config = dict(
    crop_scale_min=0.8,
    horizontal_flip=True,
    loss='l1',
    hidden_act='silu',
    block='basic',
    attention=False,
    optimizer='muon',
    learning_rate=0.013,
    momentum=0.9,
    adamw_lr_other_params=0.0015,
    max_grad_norm=5.0,
    batch_size=256,
    epochs=16.4,
    warmup_steps=620,
)
Rows from block 3 of a small image inpainting model, named by matrix and row number. Rows with one number belong to one channel. Each number is 128 + 24 x the weight over its row's rms, rounded and kept within 0 to 255. All counts start at 0. Numbers have three digits each.
After each channel's rows are labels from the 100 images, of 14848, where the channel reaches its highest value: "peak on" is the class under the peak. Only what is clearly more common there than usual is listed. The data: rendered made-up planets.
# convs0: first 3x3 conv (model.enc.1.1.convs.0.weight, 128x128x3x3, each kernel summed), inputs 0-63
# convs1: second 3x3 conv (model.enc.1.1.convs.1.weight, 128x128x3x3, transposed, each kernel summed), outputs 0-63

convs0.121:083110115097087124118115094108069131099154119123097092140117162147149128132111100106139153126112143121106125128122103217134127154126114112145138130150141115137085107100131103153118141076136140
convs1.121:112188153127150149092137160107132114133123151158174084088117160121104112114154119113155154143159148129130122152139136071123176145112135155107131151138145107109125152110120162075125150076097137
peak on: planet; ring

convs0.28:089112147110109110123101121141092112131087151119122145159122162146157143119137140136108144111075163125158102110122150095162107100117140109107142139126110103127115106093084145146097106154124151
convs1.28:157126146131135119115154095111186141136105131114111101103119139125109144109177152125094122129118111111133112102117125134134166097112096151110158114092133176128103155146121092166147123149148163
peak on: ring

convs0.54:163106118137123127126122142156118183090085146111110111150149105135138107162109130101112155118112101135149104117156106095149094120087139149160148096118152136106144145149116108116107110098103175
convs1.54:144109179165113118154146129141126206143103128109161135122142135122128176121124100134100130143143137137144149130141145101174130110119138132146147101109114132151132151126141129118159119114168140
peak on: ring

convs0.33:142124076152155098109138136118105114153110130113126152136136137118126110141136093138153129102138149118136106123111107140147143132123109126116117086132138108049127127132108109121131159104111122
convs1.33:092126154138114123118156074130125146156137142120123077147136101139121148161087143139116123113138132129105142102158112157138139132122120142144137101113138143165111132135126135126125112081074144
peak on: planet; ring

convs0.92:118111133115114146119122123125144127070180113086136127129153142130134130131131170105208168117105110098082132081120138077122097117133127134099114102120137111118128177124103096112121150173130151
convs1.92:066148111135119145150111127134101096119111141135110125129132099120141128125146143151127117189114113129131147115146125146109120144157122135106150096122094131165116088121143167130087124096119104
peak on: planet

convs0.75:098099132154150096111120110118132121144136111096178112136130100141132129117091121091121094142140128162097156111115113122145134101205142111145114123130179121158176147094149166135089082123118151
convs1.75:146162176097123128132120094103136121110119136087208096148084151146150122134132123123113111103129111133134132178120174135139142164091130125105148147164111126137079120118124115103154122134149122
peak on: planet

convs0.29:097090120050154110110136136133088093097138148144111157141135136183129134121097103129102086125107207139124125148166117176128121134110141131126122117087148125091109125120112141116083169116125164
convs1.29:155074129159113123087136128145157123112090096130137131107123082126088137105127137120120143114141107145128122161143137063134148091146142106132170169148134142114132142187109097110159113133105131
peak on: planet

convs0.120:149082094146125133104098120127162109150161152138128115101157144132117188099083105135120119116125133116099087102153135155130097099148116102122072118150074121117113126155119175138110134102155138
convs1.120:123166134110134128136138117135126132103123139128131128100131107144125120143116155146125077144071140175134109155106171076100145105082090132126066173155122121131108111103101117108142112096139134
peak on: ring

convs0.73:107121133136135130136130130137116142137131125152135135144136131126133131117124134120103134084130136119129141141132115155125124137142126156127134142126128142059163140126130119120131136120137138
convs1.73:114138142136129156130113051122130104150125122057100089130145117104131122154103128153123157165126130135109110127163137115140134105131136127121094109127120144115121126134134143148136117115120129
peak on: planet

convs0.35:123125076121134098150091082121136122148131145136137140118139142149095154128097119105113124130104092085109124132106145108134119063180109105103132118139133125148106192106108122134145138136117134
convs1.35:124138127112148138123123132117113152107094141166103136169154142150147179125117164113176142126107138142139161181136131141100153146171138175106128087132106143132120113144141118076142145130129179
peak on: planet

convs0.80:085105123158117131096164038116020118080099146135087131156165147109158142128134110144134141113165141148107113144156132115121183145124135115120124140125110098129114127148092114117107120124139110
convs1.80:179138169097139124157111180118152142136161169136169167094155133113104141124117122101125137131112108114104141109110089126151131143114124098150119070177141117095143149131106140132174129177113164
peak on: ring

convs0.90:132139115128120138136116145135150157130136093131183132100130125128166159123108140125122106162166115071156114112118131164164144135142101140120131122122112115150154097112119108138119154129113130
convs1.90:081143106150107159182114111109129115111104105132156100156142123113115118143176114097140142156125149145140114105142143140074115100138143151113116147131113113121120146126118137147119143078136110
peak on: planet; ring

convs0.2:126157163124140125163135177082130107105138138141153125112130135133110106112101113152104144114122108146141124129125132085116101131098168125122166149139173133116102108131117155093084141115136119
convs1.2:132136115115164158088150159176134149140112127085116109179115122150125138118125139143130160136151148154128116109179175179153144139135186120159128123143132146144118115128120134129156153162075143
peak on: planet

convs0.104:127100128140134131151134042123093100103120128134132108155150079107138139129102092130164127126135112109139101128150112099093137131118125145115120140104145112112101101076099076100101112119190079
convs1.104:142137140136158136137126196117126142152121143070142137134085153125131074116120152194125158105138126145129104098155140165171117119149178098169118112143152118105138157171109126150125106149110146
peak on: planet

convs0.11:078125097109157123125115138119108149113113090113132129110132136102113130100054142116158137119140090182152140072133107147161112139129140130120139160126117088133113119114102118062102124123118160
convs1.11:112160135152135133118114108141155186123185133122136135168116092125135110141171159132115171116152172145125124129113139095130110129082115159162118077126139180125139122123132139140145171168106096
peak on: planet

convs0.125:114114124124124114152070119113139133059151163110127134139116170163118126141115150127117123158094126145143126106110110120116099149138148113111130123140154076144127151140107123116102154122120146
convs1.125:159131100151175108135161142120141146162150126191118091129110098158079156165155121128145092182096151144108109159161131120181127154118140130119139152122139161133132135158153120126125158143153148
peak on: planet

convs0.91:129112078139131117074116142118063145081136148086093123125109126161120142130124125124127120125139128087109106111097115129141119142153141116148113121138081118167162181095123107124115156146111111
convs1.91:142040130131218130132160102123155100122134143175160107135107104086108118135147161107128146138118144130127141159136147136121163134122107135118143130153128128082141105127135133112141118149184149
peak on: planet

convs0.25:102154069113103088137131067126107084143115126070142120121166122133136108103127106130076090103093104124125114119135128093118176112165111128107111095133131110091097119155127125122114093135196123
convs1.25:148095129155146140162123180136135161080137132162139108142105127139144131124107145168154184178181134117111129121143106090132116124108104105119129080132122182105110124089159164117145147123101106
peak on: planet

convs0.105:142127110139102154108150101137106106140119136072129094164168094128117133150100123151077132092119145102108097134113148127117139137115113149113130108124104134193135117123138078125121172114139110
convs1.105:096100152108107118135120120104135109118122138135152105121170150112159194117204123124127119119095132091143137094089131110132126135147178133175132109132117133132112147115123168154129137113118132
peak on: ring; planet

convs0.79:132124104107085144147118199146121119157153078070107104133152144122145122126100150137127105117146131112154136134120128162118117116141103128105126105131159109109156162136109175127109168127145113
convs1.79:117116103150143136044155071143137139103116137139117101126092147159121053141111121100107138066110126119125115105102129069143109109109080122110137119118098148135143101109113127141152146094118145
peak on: planet

convs0.77:156125116078128121132141113117115132120144150133127104126142144124110149157088140125110146131100140107141124106100122100146111121064074103109118109138091041086101158119123127105136142115127138
convs1.77:130115097144090134113102087161148135116144139173115130129095132134197156143093159130139130158099125108124155117120158130148136122135111125137098119149113157131160125092139129092123112115081135
peak on: planet

convs0.55:136112090149085094116121121087081107140181133077141082136088116126131121125120121154155132110170139114128095114124132129159127139098097133123121103103077081136046135103101110151131154098137147
convs1.55:137095131144142089165142114103148146124087092126066144097164112121132135153156093139111141117112108103126096161148120137101147075147144146132142127086113145100185156153181121124130140121137146
peak on: ring

convs0.122:107127160123125127157127158098125114085140108094121105116160108111136133115071145128162137118134137109130148096123111145104165133105143134152108143087098094138179099067054124116124156113131120
convs1.122:162138127141108110081130068131132139089109138132149173150080126157113118117175154109091129083147137165143090104115136144137111140106114146118141121137133118132163147161098130183118173178136121
peak on: planet; ring

convs0.8:134112076128114157119101108156123148150120143103112138116149096133111117116101103100156154122149139096115126123170072127145125171103119131136133123120126152127116111149123132103111136133126090
convs1.8:101123165139077133177126049153111119092122171110116110114145111162162142144118122124112151144115156131119139095132139144133136111126176126129119150106140155117095155133153117139136107100136145
peak on: ring

convs0.37:145116139114122148136131097133100123134079103107114126186134116128153116187103159101119140148174097130135139114156084079139127145133149097104140120127128119131176163105136153119081101105139105
convs1.37:148091140142109098121125148130115135121103079114172103069141125098157144094145097180146097113124159135135115107136131156096099103170110104143127115094143181149116116103129131085176121196171123
peak on: ring

convs0.27:125129135130135144124133113137125135125107160137133092124136135131156152131072162128111126116119162121094094118150101153151127169106122112132161117119069090120112124121109140093112109072119145
convs1.27:155134106122106115114150103138150137139138073133088152157080087104092172149133093104135100099135091118115128151152140121122083109098114098130099180104143130112163166136131051138136157145115134
peak on: ring

convs0.74:155121123115098158122128117119111146109125156088117112105112106142118139092110096123133117162095128132115151101125116132125135169127087088160100138093118117131067086068092112138127060149134098
convs1.74:103138132103152131101140107112132137145181163121136135158132137112168147124152165156126159127127134127126169163131127115118127133101101123076116134112077135128073116190157097153125124140110124
peak on: planet

convs0.26:114121136130164128126092109110121143072155135120106126130133077107153164104128084105076131118089163164139116097105100158160125141115176119106128174114101118127134096140121147091135167140146144
convs1.26:098042093139139146115108093212126089149140122093150106133107140126124122129142123134170111143138098126155121170162142112105103107139101124140137130162167143111140123100125122102111113075116115
peak on: ring

convs0.107:117109106169114146121146098127063126103107151114102128130120107154134108139126140125144158115114153154104114111114102133139095145120129124068118113113075158121114122115117106158139140097126133
convs1.107:118133160117150110144177143135144128128134116143180139111119170118101160120116080144108093134103146147156122128118113133115115150154135135125117154161118115108145139131126130101148128163152106
peak on: ring

convs0.117:129136109099084096127145153109144120117141144128109170138156106186122122146129127111023130138115140133125107129086112142183093141134131107121142135120073141107117099148120135130139142111114126
convs1.117:068076133148125140150110134085081130148121116117117113068095073080119123127108120141122110151102137122095106126134116117111103130099120117141150054148109129139134118085187139137128098119128123
peak on: planet

convs0.7:112134106134149121141126051145089152108130197125120150157127108119147130091147105148148130106080152131094124131137137142119148149172114135131155121157104117100097170127136113139117131102116146
convs1.7:098163082130129126121135136057165160108110117115136129077102106120116101164098125118117142125082119143127165126138141094113116131126131115176121139134158158126131123134151117105105106110071122
peak on: ring

convs0.84:123119078156112103115105110136091140131140148104140111116144083139140115111091109152158134071113123132119105121125102153135094151112130119110148131127101156076146112102123152113136154119133124
convs1.84:121091162158091139149107119141066080131099117096126100099137163079148153075130107130175111141124137117135132113142166141112151076175194145124136135146143107147098169129128166119091082127136154
peak on: ring

convs0.126:108092145138133093114165095090096128098113129154128133143131114102147111112115109131182107130098081119139146097092103126100113140109126111115125147118127137145101088087080128131125118140165134
convs1.126:159123170135135133124159124133132135131100159057145144128156144101126086112131138133105129117143173138107133129124143122130116111114085108080102111163132111133143155124142103137105221133104122
peak on: ring

convs0.49:066096085088149102094153098130091099120102135130108126118172051124126154122101140130127092121114082140115145156128154146128113133116070089116117118139135094099104122124113137110113150096121144
convs1.49:182133211164134098091123078128118133116095117128127123103131160129124121126125090156105126107130167083138128091085103126110088109148146157139129169113137128128158153126135112182142143110118100
peak on: planet

convs0.41:132156173078104132152145173128108104114135149103136133178124144132147119144117123132119179100158145110127055164112117142109154140117132163127157140099156132187097120181112096148140104106106126
convs1.41:087084116133134126083112155128098086111067078165070123155145125119142140114123138090127126157146133109120146095121080152156121121097124142168168134118093122083134190112120127123134124140114127
peak on: planet

convs0.53:089110148150128126133140119121104155081121128118133082157151178123158148138114074125161130103140125118138121085167127102145120120115143126103131129092146133141117128109118112112118107152142115
convs1.53:125151124141121173130123105165166098083147128134147153129138102132107129144160062126128138084121135106129140089106157132139133155121149106146122103181155133124123100163159163133151162120118144
peak on: ring

convs0.82:111130117146125125134086089120089080163143148136139105163172127171139141112106107118146110135120135096084103101111098181099123105119104122115105169150143167161148102145141136126135145137093142
convs1.82:136142106134095135166132174075096128087087123075116121163113140096142112122138126132120138098105126148121147132127167092129132139101141148120152133141101130113073177140130132152108193133129104
peak on: planet

convs0.31:135154135125150108123150107083039117143094134093111118142102120143147130112096130141157122128144129166100122156100133129092125152102143107116146158100126139094094141126113127104073139099134125
convs1.31:114082135146118118117130105148129157115120092182094102122121092108092140112114101114131185115121119124129128203117128135100145096145123130120121117111121129132131133145094108146164118175118148
peak on: planet

convs0.103:124130127142088124157144168104198116127160129134132141108114131172122127120114164177132167169156127096174126128122101127128153152120177114107125098145138143136136158140111124155123143147155117
convs1.103:114138122117149130086129120139115106153104117138130136143140126157157157131087148139132137169129162105123105145125138154111135146141138111135112116162126168133142126137127115128134124126093132
peak on: planet